Weights of a small image captioner.
Model: encoder widths [48, 96, 192], decoder width 128.
Training: soap at rate 0.0041, 13500 steps, batches of 256.
Data: trained on rendered made-up planets, 195000 training examples, 17.7 epochs.
Rows from block 3 of the image encoder of a small image captioner, named by matrix and row number. Rows with one number belong to one neuron. Each number is 500 + 40 x the weight over its row's rms, rounded and kept within 0 to 999. All counts start at 0. Numbers have three digits each.
After each neuron's rows are labels from the 100 images, of 14848, where the neuron reaches its largest size: "place" is the part of the image that holds the peak. Only what is clearly more common there than usual is listed. The data: rendered made-up planets.
# gate: MLP gate (encoder.blocks.3.mlp.gate.weight, 256x96), inputs 0-95
# fc1: MLP up (encoder.blocks.3.mlp.fc1.weight, 256x96), inputs 0-95
# fc2: MLP down (encoder.blocks.3.mlp.fc2.weight, 96x256, transposed), outputs 0-95

gate.154:487505420511433448486501451503551514577568428481406511542487463447469511481510487483566444518496540501470503490483479533525427558504512451577529552440568482488528509495487535555446523480475479547513425543455488554452516538501514485460561497514476515493483459495491447500400486567524511448
fc1.154:511462519440489538565495485490410506480544516498542435437521500468505572499498576532460548488503534559480493523542461507487510453414487515486446531456494454545516541521473550509517498519463561520449561534482509510570468552468426572442413479487506492478514503504467530590511537474480449582
fc2.154:436476473438442442563555521487485537521542505498534473443488498470473478498552558479541507508499590556522508561511472555522525474487486545556486573490426505482437557499464495500457433410471500496506486550521497465464449494499514573494489458474452532466503567439430531538487465433524445549
place: bottom right

gate.115:599475532537458509504510533495478539395520464541453553536499557469547464481482504471486545488530450474540475468454501475481491487530488531523465466493478496517468517476534422447515496511481576472500605522507473506463544571493483546576440539524505497528453400542521419427469520518465540460
fc1.115:470545512442559461539528494528451561529450488523515479511607541585501486518513512516507505541451542518535494552510499467484439522487438598373485524469518506537506436520564522505500509470499545555431478534465493486464453480513476502538435493531507515500504448514514510450529478519548427589
fc2.115:527521416499520491478509494505528532465470483562417612479484530446473515371538478539498447527503474481505536535521495471559577505546493459532457445496456526536557509506541449423492458561516502448514543540475477510529545497469423527475482584513513530490514459514507487462566521470473526454
place: middle right

gate.130:545479473459508471502517465499500474428510458537467534456486552397434552507468473504429481494532520552475476456555541568499573532486417526499474526496496484529477472514596448532519525476448549530522535502469511471561460516536512523421516512519526545492525514485496486558545540514421404571
fc1.130:479527394474461463488523518544497478542546479500421532479448571479440579519505496536489446533513536475483435529486516543471547593485441477509560476491512525485503469544595496542489543399447501510484444502474512494466470466550528554438569468481488532509510547474484500513527554478490489423
fc2.130:460544467489476544561504485416454465488458498510521437536483461475500556509545609462454540496473521532504479554587565528515462477415499526530503504484484513540524496544446512451432553550429527409498528545480473500515529442487475588459448480521481445461554520495496532498515463481517450513
place: top left; middle left

gate.236:454486462518450489469515488539527530483590456464453508512456530503494586456468519432471564450479521430450526485526535561397522535439554447577558561546523500526492515500448491545504486477427509426480454528517498510500531511545537500533535493431527529460571513445512555504458483477485477515
fc1.236:479536439476522590477516480551431399519436545453495481557554454557519495567491469512543468559490519545476535504485527553507524562482435493459496458479538499508582464510501492471487489446541467530553469464468531514541511454494512510417465485579424460531514522503444559574480485472517488488
fc2.236:541465543484414515537502459535509580494490473438557391485486495478481546476560549487507472510497530474520477533528451521527439525508581455573563572526460489507432500535494488511478514461473478488495456506442452495521483424447520519561546451472530487554562554524555443494497577511477481522
place: top centre; middle right

gate.120:471535444568458438471545478531562545516482528555448512487514538510452551524515489526502451585483492497500491490497549522493529520501329515427558518528510517536529496549518518464493539528470476523529425512524554517439492447529478472447565449501492530468496486592504465491494422508492480492
fc1.120:527540580501476495429468537432503498560470561508531503522591427510503477512538458479528450475517507452552455545482425531587460481534492470508564507486491500474460530474489540500499551458548463535445496494471502495510497407425505454525540475525459472558563529527453532435475485501587507453
fc2.120:545551522553522468396487524501480481524557513520495464589520523505517473560524386508488440480462451457504498482452529540500479579516473429497558530539599534530546518507549507504586542544524476507515454461443470491468501551549514462519525511507550499529522464484511470469426488545551542489
place: bottom right

gate.108:499535531541492455431424547490583466526470470457518491454521425480510496512504561497574497480463534531530489550490432525470525517438563502509497508478485593490467499479475565481542617429550438528477452477537512463490531511487464458490546490547508410545476546500501483500494430483557489480
fc1.108:490488472564591487448467537525509458510534489521527528517542513550475597461526600524508430531477503478519540481538513529466538493515468519439540496490493546556467532485531545518462563463482399543529427517542519475469487451530458428500582460448468532505494541560494513538546477489550465448
fc2.108:547460466547578513487533501458490435477555539585490592516464514507562508489496351519482523505504423458511498469498508476559522496538497461480476480526571535511491488518563487478446521519610462517473527446471547487446483533536507411506491499518484544490473442546487534504517472491513505452
place: bottom left; middle left

gate.140:502570523409488563507432472499510446489508475479548442468536457474425408484496483480535515486520565543529534475564466495519517452440488550570496534442480539524510440478463515498527440535490521453486533452466525465576513493478475526468499533464552432476543546423485555562529503503465494567
fc1.140:455542531529485449529472516532547524523511445441502579501455395454504485449469496498521523509544481478508464462538473506471521490492536440564539513528487515426507480519450522528538506421510491504467510574443556541560592567517541537533558526531465477496470499501514468515478513495590584420
fc2.140:519503470456470475586479514543503497497457426496558543436467473563435456513534580475476568533512530480481531488526496473561459512475507570527472566466425491511492473499544510518478433446423492491500434502517534526558449476527498522510468511521535491465559581441502439512579557479486450542
place: top right

gate.223:475534482458495557514442486479402556406523456453545520554562460516498519470521450495540540492501576508527482497541468481633451518451478444530471512468526521525510489458481551530448482518556487479513438488459524514470510449472582486498507534584496458461528526443540506558518480530543475484
fc1.223:519515447570407536501496497533500509466521462535456530478425620437504504551540488479458459466507453449422534424520538498511573483488526509561510548546473435537508494541492479461485530494431536484526504476425441479561485527542481557552529541453496513519561504538475534513484513478474475551
fc2.223:490482494449457558515508493549461556571479535477384470468503533443488572518515474464536556518533517539538523554489494555490521524543499479552495469489479504538421493455430560491563433412511512441464502511476492493599493491533497474531495483418490510520523537450492466550513530505419469550
place: top right

gate.217:475457477437520510460420523547509454555507521467526482552522439508489526484542463488490531472500521534507493507486547455545488544499457421460582439493554542464483516486551599496517532467537472551472438530450547521440564478531512467420500448532457461557476531516525523524459460486549541404
fc1.217:569441484476497478477452540508540405507474517509488490414447548496500540524485494464554482432542506484479490485464593481487568483487496484425547514469490513498465484552523474456513488517480570534515517508507483443536510593492498568488440502449432496548547539526532574470453565431435497537
fc2.217:546447508445429487586514521510568563494440481432461481431486543506469524473546525506507515468534582540508437572527504479469498499517541511525501512476466470531430517448400504557474532389471497500544481490510473473542442454503505497431512462426468523492529510510467483506548513461446464539
place: bottom right; middle right

gate.61:562554541494517498478458467492493486522464539432555493508623443526504394550551489534528500469504525505557432535485471504566438482522518477444550504511505532513476477505506527492466522539486430500502485464435532492524435504475516484498482466577491440498414541480506447480505490529615471549
fc1.61:508519481507458503542564487499588500450550478543409487460417605447517483497487541486465507491545457473502535488499460510450511538500541509601434581506493467505558516512511425482472515537453586507435520492484432453459503521485496526564495533426494519523493490510525497429445508497492534470
fc2.61:538494552471403506547541484492486586499494453433492466462541555491418594493536564502538463517504547576540464581520493526520493519515501438465542506520459476503446480458527550532489506440496467499517478538477455506532482434500439544553550501479492545524497556501540434494504548497441506579
place: middle left

gate.97:546478434535476428488499518508427546533513498465397524590476493493567448472497512504509477529531466443512529488441496488493488552526551468585490491520506485470487525486517436504452523517528540475479544515502492516493560566473522497554504483533488495502444457489521439446409492588547575405
fc1.97:526473454534507477480524533497537589543503473440382518587444474486516512465459452499555462510520533482531506512509518468467566571476516479584523457515464501469451564480500516538421466488531508472514471485486530511513547520491510443494622525504500497432475508505465458512456530554564550437
fc2.97:502540499512579515451500502474478401519487488542457508572533473505544444472399426547459498492482457495484497494463485475483539555449538497464525418533498488472566445537491537531520476541533466517538509422461503492529566592520539399530503502488512505516518448538510561528507519550567543495
place: bottom centre

gate.3:538529544507500456461476511449500473498470488460547463466592432564477387515542469469554461515536561525584405468558430540547432463488488488529542515508487523479502460514438532484486517437483484530473498480437516500522467474464496489527528536558510482555472541517494529480565552532497448563
fc1.3:547546496503518465552502549437476469492539436516463489456425499443538478450462526457469600503522457474504543505456486461444505491474557487580439516497528504473492509482458455497477472577441572477492560509512501484520542541507524538612458522509549489471452506561533517431434520499544536447
fc2.3:505459504503425504517570474475548513497499429497365540459523463559447502478519580532549435495544561480510505577504459453539515465502490483503523500503476499470463507482510514498445494449456510471493512515540448514490494415447455552484618513513494565532482544551559537469491518480442474524
place: bottom centre; middle right

gate.192:526459483555468488449449571522509526403509465526518488521388504492476480514523441482481456413496521398490498482437595519478581525492577478465508440551461468506460562514517476552520487458468451481470485487492500534483568510537503508549487514487454454524539509500507533494508553525427508551
fc1.192:508427602561394488512499553492565492444515432521468485475476508508478427496525572469515562467544475479473538543529474477596434455521560465512516533522469488498466521520556481505440534546460519492466559513443442490446508477479490559544520526513538544491539483479475496470442551486488444484
fc2.192:475472486480573473465481568473513426491548568539517548471499526452531487500452552533553509455508433522505491477464538462497477541509410540422476499458490509519588581497545492492480509464505510515477488509516591492438523558552542410452438485529497466462450467450474532509450439489553499482
place: top centre

gate.30:414483562482530508517541527479521437468531490490552453446471510424492427486425541519512533524516464472451468404517460501460506460472500514524507507500487537467546425487567437506598490486495494550514584454522466462562516548554524556459500521500557464516572521514460501495492537460449531545
fc1.30:443504523416533431487477466527523510503529546470482465408508483417466465517487567457506487481470472484443484427526452450448488481437487534496535535516484477436577418504528515527582484512481534487543579542463516449545463558494482554514475536534549488543521461526531564544539528492474483548
fc2.30:525523516503487522427482518568481502498485484544374493482438506478611458522478420551478471519491461502506522447464520561508497510459554498524471426488545491476529422515527527438554476536454501470531540465486516497604528546530480455514542565482565461490488495488591490517444519512488512501
place: top centre; top right

gate.62:494546485474522532543536452543449491450506419498501533508446543496464592493503474514428580517508532475435486436523531462521533426456458542506459491527475488515496465513576449531441525554458533524547490506489527562524509564552489538429516490486485490436518480410462492601549512478472507526
fc1.62:448484534508464452478485522485534546550480503500445573512475480483466590474485522522565476555488505545561506521512493442533530505520400545482572507481481508507485514520578497494487551440464452513492438461522535474454515523593478469421617521482476550475528536513477562552535436475490522491
fc2.62:477546484489495525563472497462507482437450445508535469439476479562514507472495557454543520536499554524487492558552512451574499423493447573470472531462471503510483503500456488463437499516467563411494551552495514490470573442482457564481406527485499494485453536453508569482552419482483451496
place: middle left; centre

gate.183:485542452529438526495529498445473547483528508497517482437552483472537439481461505503498526447544436392431523453490531502548456493373574507552482550420452510519476464516467462555519490541496494477536538498491495459527549506488490601535463516500530456510506502466547563495537568516499467471
fc1.183:513542566545492481469570511490495570481538532491641479504483488510482459537545491477474497511454459498525507439551471467487482466438562444494511478561424515553446464548481491486478470542576512523494491465445495510554451522440484532511491503545590472436537523527498485407487549485496472548
fc2.183:509500576531496546543468480488499500484533554559495468520493559466478512552457527502531455481509528585521532527518589522464545507550437532497555481470511531506445526537443533483507505518467535512487454583559510499504512524505490560343495473455448486507490585418485504481528471497466496431
place: top centre; middle right

gate.179:564518579497457457499473502467509489527471513505504474441569475550461426512530465441549472522545536525546413447578407507523445483520484496509517537492496529485502441512486475473546570428510484527520504455409478442555472437512474490531515564528514499552534581523512510471541527497514426520
fc1.179:552519491522557438530523530461531517493509419529499491503397510463561491456445542465450551431512468467520540430475536437452508502447533518532435493565521478459495550516494500485466434487500554494483576491461494476546534597500528489577500532481521519442457480545511525489448567529559534481
fc2.179:483477448512422485537593508526551468508483495466410543456548428527463519514515534521566452547521546461510472515516505427539498480454487549538534528589499500493489541508468514503425485429446478454491505504500451465535523449431467547475594473488433507493488556540537511505506544509429491547
place: centre

gate.12:502546515515540579564496480488498522479444472523543516472570464566458508568502543586514500522560454454566514522540468487550481370454530610527501508516456522502487497487446548493514503436561448492483501488465517485520471423512496418522535494517520444479516466442481478529530464480479493538
fc1.12:525468554523492475518483462437532580501523500490534536533469522490504485464484515407506506483520427514562517385519500397551488455529506504565481528502471535457453484489404456505516464540486532441441538487544430545513546580474523562487540552499492501458480510499480495484528547516524574550
fc2.12:483530466501510452454524438561495570476482488548478511520449494526442462443461556489478502574478555587493480418455492485562517399485497450546543459438475445514572500519515505484454439467510506493529503489505484511484593521440499577512560457476564501515538520479471479470574530513474483480
place: bottom centre

gate.35:561532472434485571521502503529459436443477473498550484529545558537537494495478506508551572487502509506504517476548495438519440421504587524500438522471417530551522467496479470457431474533485526513561512448547491501572483474513510499497432503540518456522490519412504589530563507473446446532
fc1.35:404485521502494469502437508512542515560493492441535612563534472557516470464520454415585548563499429473510540514472455435518467502562525501527557495492482516476525539526543522487457556437501463465490484494491500472462523491525574445507554562504509560490519457516417506499490454538510543483
fc2.35:479474490479425473572447505518483546538455488458559455483463536569470529482546582467517516510503568588515485530520454537589470424545516455485485518473434500529437564473468467529447450440507483470492487575507518520503473451451515526459503444491473542480491579422491530456526506474490490524
place: bottom right

gate.248:496561483462464487470453485519506394591479537447508464528559485537504471525518506491511456497464547517479439568484493502511511561469494444433581461460561494511441474480493594527510518472495472493477444495511501478489492447531533459480573453506478444582485529489563581433449487486536515455
fc1.248:456531476610442505542538459519553534469444538501546514488557491537504512435519459525460427497541486506554489498550522467542595474408376559427567524487473492579490540515524483503504472545504498546484501485561463446516523512460460536484524457454497470464508525486501516470503471499479466492
fc2.248:532507530587488522474518487503511536496557548507504407551547495531424531540509421505536483446552581501501410518517522538469526519512481458533541505474555534524481479492405491594541491420508487542518452458544506511506467486543540478446521435467461481525456521449472460524482490565434481506
place: bottom centre; top centre

gate.17:431517524513449490486466446512530532512502514475488492478562454561426573566535507539549503541490536554508499554570459529536458460494394529453592506499504495485476478484498548523502528461512427452492449558527566509481480433541475444464515482509487516559527562482481553515522412447474477524
fc1.17:528470502514528529520482494517538586374521500539526517510408554469521536523509464479487474465515465493475535416507576479452542476491551462560429529516448481527441487503445442488437453569512567472511522484526486516531512581494524510543517508436515511432529508531462480554537561493454540500
fc2.17:509496480452436505510545472476532544461473524466512505473518500423463493431520552505524408484580566529543470512539480551540577452538436551509526507491383521504464485480567493439486543570466482505521534536496476466568468491499454539527544531484502494508476540516514425509566533433447473511
place: centre

gate.251:564493543482543582518533496500467396471500453514506412495522547559500417510511456535450548504492526489530503508483481515476433514467624468492414464491498524509513495478447453513501429499468517503515555469536536511529498508486496518510360485515549454531455456523512489501449552534506526513
fc1.251:481510503547455406473458522448495499563451514492521577544484404552510471525483492449496463495471472458564511483450427478534499464601466480524586527523484494450469483504520559491551531452499500530492456496516512479506500454499502485557611519508482481526519542520505580400499489502570492496
fc2.251:506447470454410527584542472471503582440500470539482454438530518546464560461571589469544546510556537509506493530563518517559486437493521489427428541484443500560453504466458498486464492450472505445496496519507494515460462455485441574485454503473509530477507492489522504477479512515413466485
place: middle right; middle left

gate.209:530461408494542590544517461587454436415502512554505476487501539467484515526516521511504508504481494508421510496536542488478534507511557539478420482506459521548530456496500476506506484490508524508572503502532513492521481558542505520464437489521546533441456408497504471621488493466401543545
fc1.209:562511499490552559515521526505463429440514470515608417450505533466546492496510516491443507440487513482507502487450532523499510489441616459476449511542503492526512498503415512504459463468536540545532570499461452458570496514484516580571407511467512461541522487499530540494475572511526493504
fc2.209:506558520552561514405510542531462495584540517496529495579515508459531462528462364504450490527504467442471478442437477486456502530455478496557511501584570528514553532512506497538505507593541454540508476470468493463518518527517501432505538479494499458508498433493474477524453527546542547476
place: middle left

gate.151:490499486530569517500523502494469562486470461454470569566438506493536545479487467443497563477517436478545500464475467465463503570468534525528477478536543479449475539515487554507465503520511470499509461511517562574440576527506572416574546515531443516485469439490501510476449518518599559425
fc1.151:497525521478520533548444485454458526544476451500491540508488468509498463459503437480520544534532528490518538577465501422570520523512476545456518526509518550423460540469486560460500475513523416476410525514529517524428549477490581485540453553533475532490477452443505486469421462501557609483
fc2.151:538523401558584469525457555513500454417446510593468570523489460452512534462515504490497487532496494465463496492483582462472539537469510520481432448513510502528600578536506466499440469518525538431500516507519562487482490501528415504425445528462500494440508464510520505460511471497504477463
place: centre

gate.76:519513543493423477527440529423467514471466549484544589503469495572495442521496471523559552534525504482545451457531519477569471409533539538496508482508459537493435549538438493454446412460489498506475515483517498558567500538458487514473448516515494430464455522452464564505560476489561473507
fc1.76:498462454468455517472523492608506496459536482520427466504499570440439521510476475498484404446460511458435527496459494508423517609518437488512563558478517473477560486494540496541544567490486488525521496548519512474447501481529499553505504537506496577563505496555545405504506499501445516471
fc2.76:490526543499454455464558507528554528504500512512523518522511520474499481555542469464506536466526488479562489519519561554475481541454517532444528438575559479414455561456510526524502444430543459474555429431507466495520496523630543446480536493484521456536486432527509549557447501533503522548
place: bottom right; bottom centre

gate.90:544513508522502492474446523485466447544482509447567526456604422501475442508546498528478516522527542466543438534554535489533496425467479503501511487487497518502473476452522504478455526574536426530561481500445507442495397496505451443448516447560436443518493559447482527545542450535542507513
fc1.90:471488503500486477511531493517544568416557452555456497497436563483517541531458569473478460468464425508425529462485516520492539538527527438604442564558513505480492504541437456487498524517505577478476499484495454510469560503494511522555506568413552520475510494565540444439462517482480506479
fc2.90:518509514512388491472521439520517572525555468459465478513537540516419578478504540518533417491508559568526522572524467544441528518514481463465593470519486512467460461480557524476480537520508490463464499527428402495525494477462464538493589510520500544554477524498527462468507538478438510512
place: middle right

gate.247:551524501488443451444466511475562567550530443495423486502434478465509461479517530490470503443537481438477525459478494493438451558484566520581528523529470482447542519508492495521487455479416523487466548578541453534510523539468570526591545544515553510506486519490462508451436552515513500433
fc1.247:485511555585446433493519547492541592502496429480436568499431468493499529448482517486502501525533458480549455482499535425503540519467504509538544509566464495459468602493487474521449537551501516496520486468526508515480551536516480465481594502510503493400425521521479441518523516522537523415
fc2.247:479549484523590583409542479410433439508501520542404515555541508484529454513464386533467487466488505547508483498506516489450517529436484462488488423526498509493550504542469497520524526579518457484498494433463513511537548552503509413489486479472505496511509462557479499517447512550536535500
place: bottom centre

gate.10:523479484525458527487564517478502475468528527523583483504441562397515504500498524491541572539543385453458485455494491471392460483551536506478536513500485518464557477527493423442512506494527563523539543510450471445442505508480540533566482504490474484557521463598534480454461525507509485478
fc1.10:513498414528499495502485487549464473547480514491484547493577461615466383500524479492525456485519578477489502545488515504546497501539485479500515505466512519551526475563500512487609512514503458493535451517483522476617474547489494486493450461480575514482566495470470551426500475548526422464
fc2.10:481454549534493500505468489470509481486506502547608405476469539472438546494523520505495483496443485587454456583487479477521475454536488485436495497529524511511494513494571492437561465538549501499480520536440530480367531538475435535536568513525517547512439497480507536506408475501461500476
place: top right; centre

gate.5:416507501544457425482539492537560569492515442563493541496460520502447555522494450521494476526516507501507498466533535508482538425492385503498530553590463494477486522583548498484415518405497531527530467532421523519524500537522487494446546503472479542459514505502434516497557496491428478523
fc1.5:410494484550443433489526461568547553499560429537470562526426489459451530484472509518511492484537495518482465472549525463430511434463409496536514491526474474487533517568512455516426487468497550469534478483418506505521515570539499498464541528466519521417518540522451499535575524513435500518
fc2.5:444547457498507551554497475478492423447417456494521494459469483526539519481514542500492509540524476520475500506554507455567545375477519507472436499444522511489478500520469460427482489593415541473473581527534490496514552441417490562505433530533494524465494491504513534473537446499470489445
place: top left; middle left

gate.111:535466457466537576540497506508522468403545458530501462510467527458529482492484559481435532457512525451483531547509551499418512512525608499505414515513522478542524507499473463526474475572482519478557566487535471451497515568543480514558430515439485494445475456439503475594443513514485514468
fc1.111:496493531534481449474505459479477535562484573438508551527532473607486511498498489500562483558459508512514488497505482506557478479503383502495592503451493519470480495480594559503533558415511461503469421514476563502467493427492502484402556499539510508516513525479442511486539472487441454527
fc2.111:431467512486486512531479480465475514506469520428513498404500544543445562461525603506507509514478567528550509595554417554464445506506519500426519534563475547494426438507507535455503493440524505487501507518408480481530481432492504458498495493497489555485559515581518532515480526460487526538
place: middle left

gate.147:454534553562428514559481474527507476489501516518581569494484530517520518515512470500510534583514462515529521509525532497594542375517488495487512426494485505511437504524505467487477486475514490491490415497485538518555502542480498522438513456512464444431543473413464543559606443470527501510
fc1.147:465528417418527584476502463571463462521518505488425431544542514488518537460462521461473453447481558537448505483476511496454486618455480515480538471457529472541529487503474521528570510426517460493535504547512525470517490417512501516528508460480462523601478465522540536540440487446490521486
fc2.147:494503578517490477421481523525578484493559551497476520526519528413538509568478560511505518470516512567498486530510543566413514584468489502540499467480480507475478525508454528468561455410496507514548446494489526538547543542579531436505563472488490446595507511520495467483488528522561560516
place: bottom centre

gate.216:586473555496527553533503526445523513415441461540540470510456513477523490508534517538512511489570483481496454412498488495459449468456520541494491505545470498466383453497547457465515517505498514556425503472497477508385512519445522467522536505536508500523445536492462469478555549513402546552
fc1.216:557551534456559542491459496432453513486422598494490500464572458569414557477462502583525436497530558540522501501528513484521452476493459487430498522495508518530428523443477522456521449482550455503484537467552550525518493457500540444449451471510530486488491467471521516523519518452455451565
fc2.216:480460513487507498499481444488503481501519524480571458494474430572505481459504440488528480478482478428544484424561475470439504505525609533482455562488464471476527472509474431535550535498575505523494448522572589529483429457434458468486518501469489566543430502474461479564537467482478539534
place: bottom centre; top centre

gate.133:540559507585496476477512492544521470449467415478406506497490500484473550487479504530493467583544539527465486460518521494494586539519497550518459504564511465477515503523506547483378526499583459479517486482462598510538490535494481503458578456482465486432521480557485495560526543517463562482
fc1.133:482496518535520463491556537526564442501529476499513530458451488443441632485483535466519456525473487572477486468480495495430561507512434519489552492503547468459508504473500495498493540506472462544489437579520538533485489471530409480392584524470488510490551545557432520508477520445498447497
fc2.133:497471448508502495539472447441480519429407529505554533509507496546428539471542559562548476493488452554526553504550473484560544393529502503468458486488449527585440470521468438475471503531518525518498571534537503514449520468478449569473469504515487541469498538518441469449557521497479462435
place: middle right; bottom right

gate.109:500484495448549601550483478476453488473503535487535401459492543484406467514484494542530461465528486587564480498521450440465544482554527526433480508508481485503533429443511501474525449547541497497476630480545488515505455564488477525453452486564506523547492440527523522544526511508501511532
fc1.109:473490457554504462490577512512456585467558469485472529555461491521534569508535468508465453485472472471501470513458551543437495569436475524489555492513535497541425565507602440535457506483489460467504402553519524468446526489508505435533578492502477553466488532514469478455484547553511477456
fc2.109:437435499501466424552507487532551509558478474499504532482472492580472531520504560432518530474507585436506529452508525458609475434508521515498492587448466513505467496476458523506503475444510508532462457515536560526440544469491536579535505450471498548468509567451450563514519488446454483474
place: top right

gate.225:419541537437549552489504429515409522545495498465523522493537431428475515539555461486531578548481574551481544512532474525478512469489468496486544467432548475508486454490527539519571560501562490492432425512428578494519476496480495529452478492543521522497535487424492526567498479509513458500
fc1.225:552414513543557474502523583512530490399505460488504495438462466477524480495429543545474457567535469539464513494433490485472517503526580573462440439510515481516463535462557463524454484498514501531488538500538522428504538520553473507545516520550494449474462496578554503493461581515534546456
fc2.225:451522488514494475440490504486514523454549543570479619550490524518520509497441440521541448557513500515502486581506453536477574427591398543502475477473551545472507486497520464433482491625490522490474498491475472502417500481527495521471519544532426531512513513483469517510554487484519502477
place: middle right

gate.163:486441395467494491473451423514414447529507553527495615476444470497496503499551529537458513509521572519489488476510523516513473467537431615468473497469567479541516515465566484488478510480451480485511473514574547498547496530514524547445458444530503503405495552467477517520537520514489508517
fc1.163:584485513577514562486579504487511514430526484522570419491533543476526518487498537431501555432467474488469466425492494497376486488440537488535517467533509500474468470494416509536514527573511540517535495507485448466505494471482499459615538526472534484518471493534529497452478526465556453503
fc2.163:552424532477472511441487522549538523542595574496547455488556547460436478515522463499554421483540469485536504564485518520529456527572598516486494455497473481475537506498486471493511538437538482522485430492468567449471503476516492492562491478446527444534495493444508419530466547532496547437
place: top right